Weights of a small model that answers yes/no questions on an image's attributes: fusion encoder layers 6, trained on procedural textures in two colours, tilted and lit.
Rows from block 9 of the image encoder, named by matrix and row number. Rows with one number belong to one channel. Each number is 500 + 50 x the weight over its row's rms, rounded and kept within 0 to 999. All counts start at 0. Numbers have three digits each. After the name is the row's rms in percent of the matrix's.
# conv1: bottleneck pointwise conv (encoder.blocks.11.conv1.weight, 96x120x1x1), inputs 0-59
# conv2: growth 3x3 conv (encoder.blocks.11.conv2.weight, 24x96x3x3, transposed), outputs 0-5, a 3x3 kernel for each
conv1.0 101:502506497489508494472433489472499541508422594432528503455508480500369500480468562476432505526497495449505388586497474502458515489599478431511452426430500436379499501471497500483436
conv1.1 091:520513505491502539480500501496487508514394491521552490489449487500510494501534489502499506505498503511509502471488555548501509502476503541502470395501322496484493598482504487530461
conv1.2 102:514428215475453518526521424500501687500489549451583549438502501439434556502505475521467527481477449453481490446500462479500426365500591413490494450500501500504426496508501493512508
conv1.3 110:595482494422508503492605503395533503498523627469588500579563500500541512544532498509385501500421498484474482479439501500454448537509435508574410417479498489501403503501500508634502
conv1.4 104:506440495436483503502476436508546578507491500501482472500545464485536530444502383500501561535489479504485565518530516542488514486568515443450514463373505415491526500503531508509514
conv1.5 096:612592500483505508517503516499493524550324517518519381498466481454452497532516504538491521497495573511505517509469428496519568497497502497480490504505386496507497596500501499549507
conv1.6 096:508434207453443498509515407504501653498490566436579513464521498463407542491485466527476533503474452455505445448500486485506426382503604412448497443499500500505437499508504495525504
conv1.7 095:492539503481512398492536505478529560529488472461500524463505533477586558524498592638500476395359481506502499546465577505486518586497624502484413484417491438547497528531490515657652
conv1.8 092:504538491507440510505495512398501505517483482578532510519515433502501465462528535502496546584488496560429594521500501503530547471625535494509500487403503462496448478532538533479498
conv1.9 102:496446500497497506557504506503517465486484488496503512451468405502524500489495612495500490524537485508549503511486494584529498496439485655458499530539363494495440602499378282494437
conv1.10 103:551554519447520494444506405368498490402501502479506518480518529555414553506495488521463513613327508524510564464457477500452501535530472476411479511507548496438480511480511561486589
conv1.11 090:503502493467471489433499486501538542513489499510517499457504469486533510465487551509505594484494436505579528549561482499500499499604516457536515471358508464500553463502509506490450
conv1.12 104:527495541454432500490512419513524498382520498494613526607467473441503521505457418466446591592394499502468512500525436500471567549483493534508495464501556396481501500472446495519484
conv1.13 096:367500329541479380465490566490516451509500493505504630498420477476499520452520434506614507593415443500423475632513527499387547483508543460500507560451502514524515491559499490538576
conv1.14 101:500445500500529450497491506425505499502594520533499500466489495481448447524512526455500484477518485499486516365450443507424508499516450500391463524499566422467472411356520540497530
conv1.15 099:518535500468495454489533502500503457498592543552490474488454447514471463523517503511517492537501497488536519431498550503528515499506496500457518485502640499501498348428500540495519
conv1.16 103:541549499472462529448540493542494493548570610483495543474477490547423479522461477553507483458468423465451523463497518516498517515379498503481524436502517431514477499503346491512495
conv1.17 107:539537514429447469523503519521547446424494577515542610500503502501510522524426523526461561478324501498560528437420470492504485480501555499518434502498467495477528499516501437648500
conv1.18 100:499498511493477501567483498486497467507498498491527499525406474500477500513511504496521501598498449469516499444495565494493515509460501502548480511503292500494518560485502462498488
conv1.19 110:536531500480531500453518459370444527549422497451497473510471509502455516495504494513539477461500531489474576498501522510463597501467512490493410552517387521470490540463426414454503
conv1.20 102:524489487508513546501496433415443529512463478381499500495579433501472497534355543504488512442486500403576491580467439497613558464362544500436500493545528441421512503457465487399406
conv1.21 107:540462499601532480482513502550525652489515487460490542548579555453376501455493501490444557503480459460452451397475498500475465503459358510501457521506480545473450498500460542461436
conv1.22 112:494451493499508526501529551406502494504534421598481472512484510554537490470532555481501505509512470501579570457501479558438504585497502529400512584472515500480445509401510513542437
conv1.23 096:489495501442463484498497504394509502536552453567491488505440470478513479506466497496505500596525502544489527421462485486524524533496475504501508500499570494517499395495502513513575
conv1.24 098:501548485470505480474501501506491452501604521480536545522539490498423453534519442458488494491524557477515482409425536499494492476526440504557456519504595474472497450500510519430498
conv1.25 100:494582482500499497408502508454499456513487575444569508566447491552475502471492487500507517568495499498466506572508493504498512517589519497505492486442500492495476497505634615504495
conv1.26 091:475513278409452497535498488536464563545494500500603484562589514473518508478456533494548559496484418468490506469564477449475504476503497499492462502494494529500495514511517490561525
conv1.27 091:508561501465475505426500501440500477495504500500532556501544501503499497501499493543499498520508488464493552499486409539498538504426500569580492435624501503421449557501389415556411
conv1.28 098:527420483387483549498527475342498492508449531517567500485532427578492499502479490482463483370453500516502450505495485503500510500539467500472452502472486482467412520485532591495506
conv1.29 112:509471495427497506575526500429506476502555508575505417413465500490490409489503451495521543509496489517560435428506500459428514502497494524544506511500567501506454364461497571525518
conv1.30 101:515523498504417593494537508251566475505496534552565447522505433525501495475533531548475516497467505508568536502407463503494485575550509513433419507465498494538331501562497535565525
conv1.31 092:500529501512476489508473494474503511522505508556541467532493488498444486533548531501500486506535464500470493503500407434478504503401473572456491562554513509468475559501355357525408
conv1.32 099:491536474498511512502489492557489486504510433505548417402498437607498484508498537500515498525521401388536501443538488504554456453497491559449539506460410496470560539469619501500494
conv1.33 100:504478502493509502525501500481504577522408536500496459450491463502451462473490591497505506502500487566494489432472447499579510544500498496463488500501328496500460544488501479506488
conv1.34 107:500593482502473455501504545500487444497502533500552431542532441557495502475499502517515491493541456510504524449504501501489497491472500541475504403551510517499489539535359369502416
conv1.35 088:502486493480467511419481479529540528510483498513517471495476492491535500484505500507491566474499470459505500598554474454499502481621518451499506530357503431486541467502531527504460
conv1.36 101:512502490383513493458481509496508499484509506471496492490486500502480570527497542573484534519477511501524468496493391484500572549438462484502502421622528593421523508496466500502371
conv1.37 117:517395487483505517543488498501503559464411527470488530519500515441609501440419482510478516456432426518495472510491490497452498561518503449597484444455472390452412509501533524616505
conv1.38 101:505452508457467500480606492507524539458535561503496471568577471489498505491498532551435453596468496528488439492440543498423413500493496511456387500503542508508338500509499500642503
conv1.39 111:546503499402576499442609530482563544450516537503506547551497486450496499500500533530474493488449529514492516494434507485383475514485479538499388499485493492530279512527509498654526
conv1.40 107:471553548506494522506502492513566429407475500458548590622499511390528500509444499504503555519425487459500511515481496394523538518455493500461502428499527473387499502499499501523507
conv1.41 098:423485464369439502516499535490499499490536610455534504577499494470472495525441539469519499497542494495477487456426515575453518498498445541550436518505555490460501411474495548494524
conv1.42 096:493524500470532503498490544437500507601477503531524487568591356499462501568432473505493509440486518479525597443473382461513525496315507453447488586638499521509502513510429449526411
conv1.43 090:523571535452494552538499465407504483471389548589572539483518530486583536601459511500430583491406501459443522490441521486500526553574488480544400500479468479456470499494591505476503
conv1.44 098:583501506498508504444501487478520533533448487503516526497523465501521500531483467504517514529504501490432577452462443474500542514496500492528485500517360535501500574463500498534500
conv1.45 092:494526496496496507507500480462497504507454499502507497441484473538488495478555498500504499475507466462529497504500488502500504548603520463482496455418503446493461506492518513509477
conv1.46 094:470482537582480465497500474482520532501500384499458619632469495407433499470511509525515505500425458483399552531503423488531476537356473404535503591453457482541408503591495530555624
conv1.47 095:517498494426467497504494422484551495471496530453495503505509515484611510416437500498501564520493493566530525487524479457481537500551503451450500483406512409499519479545520514502493
conv1.48 084:544500471426512549556411379434480381422323496410501479520550515465489462501500462500387449400514564545514418514397565451428516491506499419406496532484494500499454538514510500501443
conv1.49 085:637471312510492499452500441494501500586489400531529410541500593450502498496429493531516523504445393477490506599521482469378551513536529504501373460473485500507483574503491465557559
conv1.50 106:549500465472500479525501457505488463495496454500546448513518443499515503500466574513493520524473494490595481457485412560496468498446510542644524514629508545435558506414478498404434
conv1.51 103:517509509480494505564510457482535468430472486472503498533536429525518499500502448498497493475504469516497579481466504500503495507493434536503444393501206484489391579454499488539465
conv1.52 093:506490492484468493492482522502547502498448500329433502537502498499517527522503518524565542497528541557516471536446498457433428500485430530494536435485484559519514566500475472480538
conv1.53 104:509647498487510473490502503503491495553481502512502450487453519570478491501476504500542505379514493471464471419447433500503501500496502508458487479498340495521484534487524494502546
conv1.54 088:498483497461423435427478455438517456479498504482469558517547520472500520504493504548475497486499491502492562552455421459507616480421497546456494507666496629463498537493451470511396
conv1.55 088:492526530426467517496506476481493475415491497577592549497506505491469497516489480508345527483262525361518473461506525524491509576501484501512445476506565459470447494427495568429522
conv1.56 110:508487500505498438452559451496514435478537507500497495503451441496501497508493507523502494489497495502498511487498468470495498498494487505495511449510629542512492349467439549524524
conv1.57 097:515500481445510501485421490462522475474594599503504473500542347520519486475497462543631504564536445499500486424510459455517498631465527504505443517454523517510504536476557448517505
conv1.58 109:438457500500511470470566497505488548493522487563521497503499496486559553512445517519486537501438477458499441502448458362535588547471501491499495542524501607498509521495472425543452
conv1.59 103:494504499490463453446506502508509494501490444535524481556442483551500500472493412463518491527535454529518482487486422504515471501478501578617500454502389502485497638488434379521432
conv1.60 098:503504494372499490516433562438505524486526472394525489519394532505622519523501554492470465541513478503417454481426454453479491507561524582551490558495501480441504474393528511476509
conv1.61 101:498496490494484516499503502412505485527499494438528475467431495500602502503515603505500555504469499418558553456500497435514503464505500494495420429467479491503370567542587523520549
conv1.62 109:571514506463492496500348502480502510506473497505491488454565500378467502498383482344547522584470534489463500504653503467481680529499491520502726499500511515544505541560499496535504
conv1.63 110:559552497490488505536504401422506464526474521480495501476588504504472491526495510510458503452496521526531567531416455437590617488339538512500493519564499479415495522501434441513367
conv1.64 116:509473520449464530527497546451527437452493626447549497609521507487532505484495493539417507462326480491533534488485511482464504532490479507367405491499499479440441500484532507591579
conv1.65 088:540562503500501540500500415448505426482470499506506484500539536498482539481538542506431502502501506508471517512484443457524548471299508514490483506540499527445500528486489462525419
conv1.66 094:490611479499490499497506475391499505525497499531500503464550422515517496498506566501511521498496531485500494523519497485473522476594516497468509500392514482491484489488533541499486
conv1.67 101:495475480452546450500475499430479503510498500558434499495500543455565450474459474500412465502662500427335488442341512480440488508493510551535507475532501478331500496499435497411567
conv1.68 101:509489499463500501472486517527500399504588524506575500500501428493490461541564509473496472587543493503502493398393410531495502482543439512529453576501577492413517443430504500434491
conv1.69 093:518499510473503540512498471505506453439520501490514501499450523473543569473423496499496565490506501511436495553469480440492500508499485527500475511509442558467500578500508499556495
conv1.70 099:496500492500500504494507502499458504493512501511535533559536445502497495499504502522503456522521499478506534451500439501499501482453500573465501451594516514500470551511390390515419
conv1.71 098:518506500486474429463540424338529506507462502462487478471571549479514489474493532515481519585472525524517544454518478510502555522586524472514510421430515429500487500544496497570480
conv1.72 103:580510506498495479495351502450511493508478465508462466446557484380429491500425498327572513476461532432477556532680520433491601502498483505479685498500506501550491531581498494544513
conv1.73 101:553488513457500382453511530438543447468487515385586482429574561470494498497557530501498508580446510508492495514492466504502494506449518493503366427533566470351457497502458482496480
conv1.74 106:505495500526449500502501498499500365500537498573489511493539455547555469499468523492531548466499493458482338469524498497530502501548493498460529463500643516489505337395499608475501
conv1.75 093:531491500474499411481500528546486410508620506502556498501540414476476484553540484496500475536519496500508503445467396512519507481526491505454496474500610503498531383458501512493504
conv1.76 109:493473500555493505510529516427528507550500555556497508558487504455426476505511462504570483570572479535546499480435470583477534588513455516465496497510517484395457455446501500506547
conv1.77 096:482626501454494458453491501347497499452497491469500484435500413506407507555486535561486526431500490539492504510460497484508482526351519500509500506565497466321500505491428436517468
conv1.78 108:539499494401500472476505318403496463500528521407516519502509523498544558492385581546529491580477493398508559480367478373580503577500500494494448540466499412552460517572502500539528
conv1.79 086:561503490500483472530359443411495403515504533557471497461530494516514451500468473491501482577602521501508505476516459464468500565348502504552433537543501509442486505499351397476476
conv1.80 097:505604496476507506579504565451472464554414461461510519492486377468416495516561578495504501493536383538551385506496498591494500520497466535524498507497308442471461563434483502484500
conv1.81 093:518500453450501490498501489484530440491564510507461456517566530441483540501504503525550495499565474473542507543461568408537417538499503487560415467466543486504508505407357503514367
conv1.82 091:528499465410509467604408517512490463492509522471588489500630476503546559493480546515461499458502453579465495502454507462476476576451449542505484514592522536463563499459478531516352
conv1.83 092:532494477444501519514492464434510524503456556453563543501498434487493498485488506500439561493498495472415546501512478431492504502633504477476502503404511402468516500500503497495372
conv1.84 104:538507478456483465580500489362478494502500503553503567479575423582527496488576595516527524590460404500499491532502496520509502462517524495512473463434492454504432508500605574496498
conv1.85 118:500499531463453494491345449463527498507496476505459498371559500376504500498310466379533532430501538444488569499616501480498560499493445491469657516500505511552501523559497488500516
conv1.86 101:501513480500493556317504503503509510521485494535541500458521474533509504479513529514511530545493495497529496553509534533498498497607522497508502504456501499501499465501657618501491
conv1.87 092:545515505456503606615490488508505517520441497492565575513497518486500508499477500507505541578497505457498502501488495426494508502496512499576502603496416514441507588498508505594498
conv1.88 105:507520502477500453516478504500517404510594521500515432498552507474470452574509507485498471496532473510495595478378454498528511482539455501562452496502579448488496417446500497491503
conv1.89 100:516595500497469509633504482486496494535501519407500611504502509488424483500543472547470501432501542488485587505484488472520618485349508499484474480591499507499473517506389386545467
conv1.90 106:541517505387496503533515446405536530503467610446577472495498501433541516531552454568445507465313497486488502498440513461495499486501516471505409482499510485494454508512569563532543
conv1.91 088:502490495502564504497496549505377474452519498491458522553598423504477506504508469501500491658502534516531449615542502492505500521437435498568554544572523498511466560526408508455498
conv1.92 094:492511545500475419532536504497495514507467500509638506563458475514535497546502427442422521547392501521533588490552473453329541521507454481540499491525531474432481465479527511453526
conv1.93 098:525389223453400504507515440501493626507486567480579559489505516424453540506525546530465565504479435449497405463499423500491403327505604423518494464498499502503439496506501487508520
conv1.94 118:501505500466492501460588570495547500462495597396621555558472520470612517552499378437460559515421488553510467467477440503451533506503490512497395497497499503505453502526475476501464
conv1.95 095:601513505427500610584488500504501499560355490504525500496529506439499503535509498524508506483495511525553517503490414506563548504489503501594501494497413484443503588492506519595473
conv2.0 092:458490441509500404570505500346416502463499435508414543437514492497580455518516502515523447476474503501550480501500500518459534598502506500556635510508474392404504
conv2.1 095:362477502434499517320503501478556490498460452424489466557504440512500425539516531432484467481510499509508517438497387503568503431497447497498349513499387526494391
conv2.2 161:496491495501530515501507497523540603530504525511529516495500509500542527565500424515488499492482494552504504481504461503544501491500459499501507506510500499506488
conv2.3 115:509529516515497522492490492559502515498472499512499510560473507507538422542490404342303359477440399611567577508494492569499520439504478508490503493464482504464470
conv2.4 084:499502460500496495499494375462400515482500475609590556457555374500422501477550612492507535480461498499508500493501495486565486391571508503513520509507501453460457
conv2.5 100:459453470505507505506492518459481522480442535505500493454448456477495467536513483476491486471505504471501520500458481515510569492493512500494414541474395500441481
conv2.6 150:478497492503535515499496499558589595511496500521554500539504457502498507500491467501485496494480496561501519503505455513536504503503451510501500504519511488527498
conv2.7 093:418463446395438496500512367589562608408437515465583545431520499480538545521470491496371473487452460595512541426549444489480520325523456520500498506515508443490454
conv2.8 099:440473489533556541474516486420508453469524476549502495522550520481475531543516476503511495505498467620663518372435345498544506496561495477536520499481497444485428
conv2.9 089:498515499500503494485522447488509442546529436493482457530519444600511499488400491451415483473491453497496479412592387523543509336518463499390350501509501524481469
conv2.10 090:500462511482520500467529531487532559495462408459475494500533518511446469498510502402347503586510475456647464491491554414547576533525586361531482514400454516568434
conv2.11 107:427500451504495511492499483422394489496532481559518553516541601516504495485592477560539527497496462503505500481507391392500447488536472522514501498499500386500418
conv2.12 101:500567487509498507497502476500497479444393502519473477483503496578512469507503514455447541591509509611587572466516500577504494501500435497499502531509460512487495
conv2.13 092:502464485503505467561535538716527575502599597498624567488573616499504501461583485491528484481493577499469512543445391504473486500429503567548550515612492436583491
conv2.14 093:577497397546516505504505481478427507427529507495490513484439547507451449530514513519487427487477502628497492498505432531546493513461508366500507483539549397504499
conv2.15 104:520501404516576418501501410440506495497489482560516538435496443444445498411476525532491492497497500557544501453501428502518495465500450422479496371498559394484527
conv2.16 087:497494464477503492551516481494563596543487497478513373499609511545506500454550498523499486520499488538520524497538420507494458485473463390421470499479507469482523
conv2.17 102:447490463491508506389503365448505505556445475508502608637434465497529498508492393523386489514509493545499505443538504503499500426502364514539491520519427489505477
conv2.18 084:436449454522499498399528625516522500547451443479500292503485535528445476430543415468461467486551529501531514510493429505509602477493530504480384500502465572476452
conv2.19 086:565478538467543522582538507440515489487459520384500422590511498310487495497496495458543577447495544417466405502457638519473504508461561508520498510507503559500500
conv2.20 093:508550400501502500501487539482459568436497500459414512481562505495479564432500432463530439505497486576508442465497531506496477502475532429427406519523536291452527
conv2.21 087:502486564508491520533569558547580584616481515513517535521521473462500499519565477518454418466497536496355498612500518573508508537681584555493515490489563500567499
conv2.22 090:527460487512478504436504420477445408439461546441475533462478391499510500624528508490543502498510584501402505497516559541505564548518498529506565480583513512520575
conv2.23 095:502526432513478415482565412505553576486471472501481529486436558468454531398435499518420433497516505532510504499500437510567479460506471449458525411506516320499563
conv2.24 091:437500401485529493538480495505502432497493494558497499472421496470481480487508520498491449501517479539556496471459486527523530501438500380479500401504532417491501
conv2.25 103:442439382473525548478539498501541458433519500520469511517524529501473510613579493500505507501496453657692570425476427498550494499553500498541508444498493426405499
conv2.26 087:396569549474573462495511471501415575501483646516519485461535496401529481500489482528518371508522506486504537500496525500486495572460455513534570534528463505492518
conv2.27 096:497501455490521463362436413461491466508523497442398382553607523550562397512510527496469489496496487425420433444517466491546500458499415356388389496464493497481500
conv2.28 102:513500420494500645471504509504537545470531449504487486454497488434476497405533499436362393503501466619622612590436468528529577504508514448500554500506553513544498
conv2.29 089:543512431499516390564503409535496502489374498503431488448440579413577470475498449531498498493498483551546562438513345571539527513500494420502498423486564459387610
conv2.30 092:499432476507451501492528484428498500487437417511609471487522490516500505498513487502373498517505497513636531512500472544499569489556498508477533439527500419354528
conv2.31 102:506571507482575494480501363473492473500449508469425425476488515526478561528532526484424473474441445474405475493571485498527487479499456396359326488485501497515500
conv2.32 117:321500519414495501462502522503498405556504482505486394432488444498500494525439516481500481504499457606655596422513443498548523459549501503482369521518495480438456
conv2.33 092:472533500509535546482492451510468497481427390397489520495510393495428524487530505426447524376506505462462508500498478570534586493463504509473441536502462532495336
conv2.34 121:495512500501502503351470458500461457487500482495449489518490540504482452492445478466369419482497460483456456496495469508529513456460431408424431500460469492528499
conv2.35 099:462450385492502490486500448429472470500516513500499518514376608503526537597501582525542580495493452497517506452498474482516445503516471510533499496499482437432430
conv2.36 079:503511570441502536477498516501481431499500606577389418500389471546507488497490576509454489506500544545494490484596512468485485520526567461466465443488513482522525
conv2.37 084:415501425539586518493549434418454447495478506465556630558404521562530484508489552490508495435494506500497542488512445534595501383522420559485505500495470493443455
conv2.38 104:501496477500551474454464311501595491477494502496552514529529486522538525500513434486395442497465509590544525421503346493571494336500295497493507441514499446474494
conv2.39 104:523487511512512519481500454519510473416504506469507500368467500547545453546505429383363360483502470605535523437528489489500502436517357523502505464486486476453500
conv2.40 087:411517539497504525368478495503482440520467504456459494531476491508499459496501507494368442538481456554491505503507497526501501507504408508465459460489469443500497
conv2.41 098:520498397514438434494492525449500499489541495511528459511478474454552522544516618519458439501504502517497490632500655618522540622525654485503563504503521491505574
conv2.42 084:502509439402473445567369531521351518502404397492500462381459476534556563560521449476547489499507505524640496520519501555566503505507521483481504525477453500496456
conv2.43 098:444531682519565553533614535520503544523510478514500506531470492520524515553522538429362459504474468448570528448514511543502520528583656504482538504505521503488526
conv2.44 089:456501467481514520397466544538487430495465483413525533455500476609503527468501411470479509481505499492500528453485504518500537516506528552497502527515439493504397
conv2.45 088:406356408492556493491501454389399358474563503514546473464505503450459496504474539516516550504510499536513501434497490460537489500550500565524500499454499446376467
conv2.46 093:507359389499521505496528506588685524527664623488585578553511504513454528513498494464443390516519518581496491601502556496454501525420516477530562479528555345500649
conv2.47 092:444449493501503499479515399398417350407417409545526533477489490510470473556489500514499500500507479541494480470519431488506497488545482517500485497506506415476499
conv2.48 091:534463552527461623510497551504527468569481527400460500607464553432550531462492503493502558431502502505502544511500589579482502527491540585438431517493501509598423
conv2.49 091:499515459552499481561530567614714657585665639524565561500555469522590631520496496489472461609503569496503523504500541462438491528531531525530565519597499522480474
conv2.50 099:544539450544488517445375516482575494508538549430437482492450474566531499605469525368437503500527467507453467512472530498481527463495561395495480477489534496507562
conv2.51 098:408527500482545513289508505515475482512500423468507489549527508561500491524509492447456452431496505528505509453531476498588504385499501528474399528514397531496419
conv2.52 103:472482456567497506467503494457521453438510450496495494425499505681475504466475465447519504514507514387465487652455586517495556655568610523632446548551489483499505
conv2.53 090:489568625498480508461620614569500450492601426569541522468504497517458481493502495409479543473507491500527550499551570557516500579490516544537495496470486491493442
conv2.54 092:439494425483523416395532461516547519580522501476352440543588550592497500525544502540520503547499509498457450378540408479559500434519423374450404500477497512501519
conv2.55 083:508473503506566510545469545551507625449460617540517595463403502518570490510467480548465502468539496520538540507480487602539502505495507421492425497511565504502501
conv2.56 112:500510429522500419498528372487507502474492527465503531561509459503495469537490503503499505503497510547505503441499369496535473415484352347486501442501583362470517
conv2.57 087:447486496503536445560535583490580500499358458500526536499503497500467453537637504590531464456456552503447450537511616525433515604525567502535562498442555473549520
conv2.58 089:526505478418409468619501546414519438578571500461503531563588522306469503502656670500502508483481471495500483551492504500536486526494529492501576573509510514486541
conv2.59 120:483504503500513578411456510475498440513493442467497483499500444518564499525478493462377397467497467495503487518544458509547517473501493483377336500453497512500490
conv2.60 086:526519489558488500582492456533534605445378510486504535397481486703599500455500510431305329458463448563544508476511569560590620502498510526482430513494499482523496
conv2.61 084:462521503499495504517509458491576425568499501686495567501435503536517503468547510434450455513539517634617595487428444531504580500573576500584495500501506457462487
conv2.62 168:493509504525490488504492475501477505470496460524500489500497499508500517499477480483517493437501451427447457515507501502495506492502544464491488501492521495507430
conv2.63 098:479498487398538469451395509596557571512537494497385411571565521543512519322538523517500534500503519511504502461525445465506474491503486399456451489487515505544545
conv2.64 092:435478471559502479401507475520564501593437504475520503364415513481530524520506444344277355498494500506476501501505415514509500396516463504508502511573527448416499
conv2.65 073:468555425497509450308609449600596548601537497374415494494498478590503590478430508518488490540504502517505503483521402492501491470525501479505380499502542547538502
conv2.66 096:390396489549526513532541518519488507502461512577575562571498487490458385577500512488503501499502470681664538394465441499559560459549530527557508498486523370408489
conv2.67 099:485506520497557384420556517503455507426587500502500515497491474534474503496481497480504519490469446420319351501480493434571587505532498448497407481502504530526475
conv2.68 105:490496382525559488507452414491488547499441472550514482485549527434493452498423441499472442498489491513500482438511479505541530489493480347488492411546560459505518
conv2.69 094:414478463465500516440440491449544492494499507496514515552497329476419338510425511472469500497511528503560524448428384529507540393444366496496364498499381494475407
conv2.70 108:491498474497529504353499426467441477505488490356501444498513470500540501509441494490414460497464465479415449473518484504521500387496405420369386489489492487498498
conv2.71 090:532501437461516562525540511496477392497497505466538579499540450501541580557496572548506536496502503511500504496499414493499497492602529507523500480513486428508463
conv2.72 162:456528431450510499493479500484500534503487503536503457522480604576513498462495498443532504483501468444445475518524515504496501502499529468500483481486521481474426
conv2.73 090:430407494376524497502553495400573453527489475502500420535491508476503506456523451431453571510485360500440505516418576543472511598602614545410521571528505499491525
conv2.74 111:509510384509530459517518430483488513453484510548504516501448434464450495500494457523497495515498482615636554454506390513506488502500467398490500371499525347402499
conv2.75 092:501510442502500497468509396503440484477472427529498520408490507421536463494502427494494484494496504529505497413494487499498503441453452335484485452518512433496515
conv2.76 086:489500516489444479577450445510485503521533463576521515504483465521492500443418548493472469467474506451456427523500627483566487605498601501513575470497663458506503
conv2.77 083:497522494551518468471508427477469499542438525516486440522501537497506527504568541421557505542546425495406403571513482589526585531484516491466388528539599537582496
conv2.78 085:635478494497495603504657474382487380429448448512499464517477426472487493469524493561472503495539521470559505501490517524441515520468586488507511504444502503495507
conv2.79 097:501414405509495500505496428512494574713477495510501465503531648512507531459442508504516500500514479525403437431494540463493514525553501529502458559471603543506541
conv2.80 087:508486618559479518495530506500482503472541497530479524510506530491628504470478496504441480564463405459445502570573608489485627496510489507391500552527454552617533
conv2.81 101:531537570536440537511512500527514377524503491509472488538498475359482404587495516437501494508433573535539492500586642512500561653535577530440457451501496504453546
conv2.82 087:465506504508541502407499502506505493556497497502390308521578464439472490498505489466385490555499493613535501310530504533494496467491565372468477496488547488482524
conv2.83 097:500463478480499484539519486335504457473570417500525511554497388570504485651557512501498487500468436519506479419493420471517486491534481544531508496515517383515494
conv2.84 093:421504425569531584501482463560500500502570502510470498424349438411512495542429503494506499520503503709652580352491453505528505438582499521553520473524526501467541
conv2.85 151:512503477496505478489453463518498523505496494512481484502499495469505493474462510488543515463500468491468462515538511500500506501480502500476445498493498490487441
conv2.86 121:312411359500507507493497499536507501502531489543500496474389459535483502502509501500514516512497470647659566378463354497521497473501477491499497468496488403384421
conv2.87 088:429441483496502490461487490480499486505488484442493579483495401624478431464455502466460496482514501493551526486450435523509529442499458499540440510494395500462428
conv2.88 098:501514493525541464513502503502497487498450483536459511494503485489500460501519526494488429507525483534525495500472477509498499513498491393481529425476531382470512
conv2.89 091:448506474482513498482508484554499501504571473412463370581505559521515500535484429541497507504515500500448480467529510501500482471498452457493353509485518541533500
conv2.90 098:436467449515505507442516500552499480453471437543428502450494542497499490553499499389441335507521500557637568471482472499488523424547580503510468486513500447441479
conv2.91 086:522501498469493508549531552543500489506500500488434471600516480514438396462489505500443436596505439526359484552551544481475601593478535502519496468338560520476556
conv2.92 095:467502545557501531500512549523410497391502533452464554459583529498549488504511519446427508536481515506501462463502496655505585471500573472501463499686571518530506
conv2.93 133:491502465496517539508500487613584611498508564518556529496518588500509462487535482505487490496470511553515534500512502500509502479500451499497505527545499513499494
conv2.94 109:562478517498563556486490498497502537482443530520534500500461513444414499497481416493499488468517524674554509498503587522462479485474549486493501480494486503358501
conv2.95 090:470442397470502540446497500485508449513498478476494534487500460500464541508470354482438487478500467492561544483437479503524569503508465497502494536491495493500490